config.toml
model = "encoder-decoder image transcriber"
encoder_slots_per_expert = 2
decoder_layers = 8
decoder_fused_qkv = true
decoder_bias = "all"
residual_init = "zero_last"
learning_rate = 0.0017
adamw_lr_other_params = 0.0022
Rows from block 3 of the image encoder of a small encoder-decoder image transcriber, named by matrix and row number. Rows with one number within an expert belong to one neuron, the router's apart. Each number is 500 + 50 x the weight over its row's rms, rounded and kept within 0 to 999. All counts start at 0. Numbers have three digits each.
Before each expert's rows are labels from the 100 images, of 14976, where the router gives the expert most weight on average: "strongest on" is what is common among them. Only what is clearly more common there than usual is listed. The data: analogue clock faces.
# router: slot weights (encoder.blocks.3.mlp.router.weight, 8x96, trained with AdamW), inputs 0-47
# up: expert up (encoder.blocks.3.mlp.up, 4x16x96), inputs 0-47
# down: expert down (encoder.blocks.3.mlp.down, 4x96x16, transposed), outputs 0-47

# expert 0
strongest on: square case
router.0:380522465516566470535479600493529461492528539473507475488565468582520565398530423524519525493407454567497479471541591539570445565533490495612472
router.1:505525526535469584425456442553597504548488459504422539482547512502428592506483494599445479508555548451400516485435378535414527377501545527466470
up.0:572524459490525546508442519486424475541607432498532523532564439417489521409406475480515489504488546449461476474541469548460434494569595516427480
down.0:531511490438551480447641541463509517554336486490449511459530575494497409626527435499440485458410530438505503476513424479510625524454473521446451
up.1:436435433519569382495521472556492494553500514524487494467496493474500491486430470477463488406443522506461528544486500490522491493517497483552520
down.1:565492477532474564442606517524490558564355506489501543445567528528531443517490546502378505527481478612523484406483546522483438510484614535464536
up.2:575523481420443426554466463494525535503478473507600490445518551479608447547497387554545495553445544480452574476529427436514498479466540428520551
down.2:523475449568515511502469544526558482549484520500518501580462498476539575459551517527478539493405423532450500541470529561531543477485402449497544
up.3:507580523516490517405517509472518487486481465554463436550472454466518531569465480503415490519468453538403544564437402474399531484387557461523526
down.3:537517481483501464525458460497471446467513584489542612481506577490569457493429500496510602515499441454406525491571441600590439419544491579496469
up.4:514564535479509433449521448490436571451475431515469508456458502534398487448533478498525507508481520448576473532475567450460506554462502475606470
down.4:574537482463500518491556619536516537577521556492542485441612452501574397466503491451515442402497469496420475409466450508600462503554488509509564
up.5:467467518558488621498436572546451530511547469510478569475558546442582560447536579481486430501427437476514527425448575583547421550524532493494513
down.5:488388518506519520553526360497542501460383481504542441490504411556459469556511516562590528490551536506417454545469454557543469533418570457480562
up.6:608471512499547564538472484403433461492555430464555514445562484477499430463498562601526524622519482472537469577479485497420582463565507499496474
down.6:466616587518581454556460547350543398483440490504499529522548497442447500602564500425541521479428464415460543520487565450512527527479458513531540
up.7:457431543529482453519551456506611559546508553432523457530443498636465502493604446513533469545485497473516493503431523527529503466500465551512512
down.7:534511510550413484464458460448541498482603489485485507485463356516578506501420514441443527473501343496536484462550459578317433411469489495571497
up.8:408488496495490522491505553469525540544515493425480492467433445539512525496474538571478522394508438443509497451543557449454427460460417491590456
down.8:566510413436527521507488489579472514514460487470484426546490486407425445543492444427533484540525506540460474479515574554517475584513591640458502
up.9:441413520487456495505566489380484452514543501550503447450436434497450547491499572501499476566457490587511517535517482515515589565524569474457507
down.9:508505460550534473549539443496507501464484433536510416497448434495580560573512447582496430457479439445497554378533502411464374464532504550560421
up.10:503514465439452395542552466484508459553474476525495499557476544445502438545535504499574517527524506542476507570507552514480555534498527481467422
down.10:478557478473545507456499540498546433506496485462565503415448504554500569606516530549518439511454529533481511472593508523461468444450485541431433
up.11:518536448563461619572444509471506493474473551529503475498555464489541569560557526523516485448576482498480497539512493461439434477416528498622529
down.11:509471560503480496480531468406582559487562492483499554545551550479414550544435490464518546518536595491509458543511478511691545408518480524444453
up.12:384497463571457499540512394518630516481501461536453538478443491537487513536473556490483454524513536516426486475550478415454531466550469478426545
down.12:485515479488457519498522492513530517461565471506492492518485559543521587499476494397459466550447569521588509507526549619543541537532473463528406
up.13:520598492439376462496465571464485475492489449466575491467493458486506495516473420502568501557491552478506490537492431501510514476486507542501445
down.13:490483547516534510394484484542479535503440522559422579533533467544543527444421509446486511539431509476518420411540359493571486501472499528499542
up.14:509467516438525548552420416450468604478544506488495498521423467538496545489528516518432508577475532499560422477439540420471536434589504423601455
down.14:438547455474544535630385495486483518500476565516473480405420471552503540552581451467520535507497476489541517519484471436526608463480495406542475
up.15:509478470497431473479433469528508413504540543477520423511511554546467489599444530505458415518496482430609496511498515469410459540463554492559525
down.15:584510488447489440601563447522376475478474521552604485480505495518471551468452507454552508540477525497457552441512492464482517441479529590462489

# expert 3
strongest on: square case
router.6:519521506483482383480541572522523513456494579619413513424474479510499438544448447548529546451481531548541415496470531484534538465529562420474524
router.7:425537459542582484540578551441538558565532519529551477458412447460570529444596460457508539410518541473565441420478485417471463528495474518503441
up.0:529548482501573561525550424475498481507428530529462472513452446422551487480491412541542565492512634548441478385527538570499536498614406427482505
down.0:472485529539447493587569559429563533544556512474551451526449472403425540444418517495566544478529414536493472598451435496444424468526518493431537
up.1:521524515515552506552458567551447539395507541551486463554485502465491462501426482557541554468473496500502510484478459549632507488536515534515414
down.1:473502552554512435509516401485459611587427580456535415468468485528454499458543488436514545493456556508571519539545443429530463402517466444528488
up.2:479455497471521511512525526521434490545536488538446455518556508498469414449491549503641504480443561465486510525501465556592507441644609405445490
down.2:453439538517433593492379453480478505423490533414507454499517504587492589374533515553498561478477480544465451495496469426579519431436531489543526
up.3:544440509508560423469596518607521573494505524493482530499555461586469480408480573433502608526511504635526521487561496487554530478467479541512527
down.3:513518505465503457561542400501406566517439567482479480409507606463539449491523508504487463538499541490449555503524421488512437542467541496546486
up.4:573458444526455432606510515438509517511491491484571485543629554519412480447617561494500525457483418526494502544535532554483495494518506451534467
down.4:515563533532428515386562582423526501473592494532499436505472502534509524523540433495539389614571551519463506536491468551540498446511520574572454
up.5:578570485494487477536434586413556510482527423483478418529559378417492575493520519523560584501364537518479551526520462559479514554572505541521383
down.5:477516480484461381484444490586438476477616482552531514533434618500488446429629446567466550458558408506561515463465522572525444480524535479541506
up.6:557521460456457449455574529534516552540442466585478540472481484457445475457464457460560603537444434527501482577538498522466516557542653562600460
down.6:529474494488493467473472557505480523426513553543508593563428550453550455558498528503491464553595460495452434462480562498586503479439478477530522
up.7:438469497464558542464538534511499541504527452491463530454465541524587490565511515610492528463552563494552543576516580486532613538521475542413558
down.7:559538518483577627579455406491475531511473428538553421512570461574517454520527501426424526464493500577501481465531557478479569539535476523426498
up.8:495522438577461563612432525511456457522453516507515488435513426514404520548457484538474555450513627492485434447448577425509430519425447558551473
down.8:488510508438488529397442491474450469598528516529466553486571510493482576493556545446537475495425414462517462515451469468454522469585536448405500
up.9:512557433573580500583528511619475448490543542455435507546503451529473507527427534530500553468566503407490468446444467422499467496502531488519490
down.9:427397570479487469458427519420524463500388523508523533437488546531514483574559477522501537467459508598615453578486515446603460428481527531506515
up.10:497472537440466536632474460544561468538431509515468500425356484524556514447434552491446521425447575520499502451476518403409438511530499448481567
down.10:510558511532547498483429644466462478531584560489535385541553542502530512439525450501546470471534407517516393579473478518533521507479547504449463
up.11:461431505542506571592505477499480564445536477508542458487501462466549481630457501526544558498561520508473476527518560538485451495469511505503489
down.11:458504497514499491529517478448530547535461584521460499530535412476537602370572456431472500547554448498526568558496546478556498504510510472486474
up.12:508534449522503518527529513472559480529461464445502577416496378434489556524492522564522483527600547478448453464465437501490486507390469587545556
down.12:479488474497442520491341496456535509533604547511572388516513601492433490494573562559465466479472452480535502540484558493416517457481523457418545
up.13:519523484438494487551497464486449470548465405527509506497461443440521559622467542471530533548512548448444539481534541450536498516587557495448457
down.13:398446516544469534535463594553439549427550493449479459468515515496521453408464498551517354570492494565593443539416572513401553508452492512484515
up.14:477527553461420362488511508516490478485495536471475418552387512490430473439469517513550481482460432475514522510501493550571522519552498527525488
down.14:539436503595524562446428556571583515453518505480544524555477465496557427453512570508538533564559498493470538482494455531526397492492464494582438
up.15:530482549553590573520428405433384483458503493560474497490467561482515501452517538523432485304429470483557470520470514499465472515513497489409512
down.15:475570537517518525559477538478497528530488501471469423444434478542542575532522529512521445508574536515465552437473503540497631426515599533553530

# expert 1
strongest on: dark face
router.2:552484470507619535513442423478509460537502475555526509514443555407495485376505511528516612479498496524583532539507486577475471464494438498530482
router.3:430560540348495432540468559436468574468529470481543445507485474459461443499549390443495492463419514480423465574577465574458528377493567504481417
up.0:519478471503531513504475409574551585437486445520545570511562558508459531511536549475534415464497467407467478540465505403507406441528523600517385
down.0:432488577461599547520477561508560541485524510441489456437484534533534552485508409419483513475506512462453484484517524550522556520529512566416520
up.1:506467511506542564515495478499567509609531500529532562507465519507516484479446637619584457534601452500489475463549491501461451415499456480523463
down.1:569551531538487529455530457466518523481523492511514561468574510462525472381476413486529581527468543507413470472510478571573588483467536521424455
up.2:478520502546444559501504521388553606464442497529472556522522485515547531490485539467520437471490562493459491526451504583570556603468431475529486
down.2:465555544453521575464528482489502552412595481424474521455380552529499480554457482464578524529462503491483563527478470545431422421618512342485440
up.3:474578520446507512551501522510542597521475506565482565576530484440519553482483527576524533568421558558529490606506529494560559487518508508498457
down.3:578515443507506523486546466624464528552533564497518478482556440512557554474455527480550541479552540548457498357587438536392468488507507499501560
up.4:496452482582506610499414424555538430544550412495535559451474486485449559497484540550492466495547467511546423457542500406491490547551558521513479
down.4:586445464503534496426543542453507462531573448520476514483464567537545449520455459477446512458511583550481524480434486552501529441467495492502448
up.5:453479472424521480447481575480507438334555445457473508521541389478535498531480487469459459449447561470500495490473496502494490479550503474384416
down.5:542496531437446515622480455522555544537450479482488448496526531459430500558601485532510532509428523490602485545516480441526598548464564549515464
up.6:509527504458447481521419536487501499478531485445456397490504425532505552452507421489457504597513551490474489536522443535537553510549524399457404
down.6:578488434440550509573513375518471507611501474538488483506569539448543502606477474477429433424496587480474545525536516539511540516532524532544500
up.7:490457461492489495492445489406557484510492464548485433540483475547478593501492472425517545534521592589567473450523538386589485541486546494527504
down.7:459540496520578556485539556475488459407498443521490464523475522557445442584525520595534416468506419510509556548510519571542463576560473488464386
up.8:510499464547451491532560501512570491540435472589458476514412486533497506487461488494532502470498607471544455502482329470440448514421429490558501
down.8:446467520527523477529532496517526544428605487429472564494614473488500538396453507502508437571583513549458479420534483485539554520459500436455427
up.9:551534566511478552470543510506580509470400543531511435542401442500617501487520539428476444526437517617448449475469537454531434500504407408557581
down.9:517466474486561527412583448426412500488441497547433463552480530512401522436584544429507505596461483479541479447535464518515642634511442556521498
up.10:530481466549415593559576411464466408541412579471591540521517433504475481480499503467465532550523460526472541488465393485426530501440456462579585
down.10:504488461447495430356526463462431492544514565508439453514492379532456531522469491427541491556494531576481407500479512510474573494440583501469414
up.11:474445497506537505470516421445532396476437472455491413497454502524489434580490411463469472489475505530464509547550554467494554515388454508469564
down.11:495530495542488532496559535512514466419461588478553525506523443442511502413471468588432435524525451457534453492454528464573504530537492580571552
up.12:516513530575529499527412461492471558515564537507483531559522468466537508447459522457475516456610560554533570531494550518479488548513580462371470
down.12:522519492475518590532630508513488511547525520498536496479484494438477482503490435436516521526536502424573580403510566546542357502510527446537615
up.13:550572517437497413464520475443483417521484532523420460422404451514516432533520551400550575558564482569506518529515541504527550439527514460397541
down.13:392478459514482405471498501604493600497583474521601508586499461469496514524522484478499404493469505475595457470439521499522413550404477496605505
up.14:490483452579523566472447418453420500543461513532540390512539516527578530501446555429449509467523538559569450436563535457453448507455464484463536
down.14:564514470515576504409495509465604484502405494463510511477493507465503492502494558427483552569505407481446469459535527610589545572439538575517494
up.15:533480499377519562479473448428499492418556481557486462473518480441414549593465375450491492455466617495557463454476413470553539513531532513549461
down.15:512526509438547507542499422528425445470400511417455451474456532453502549489499472523560420564434504475478454614525576589449541461485547579433511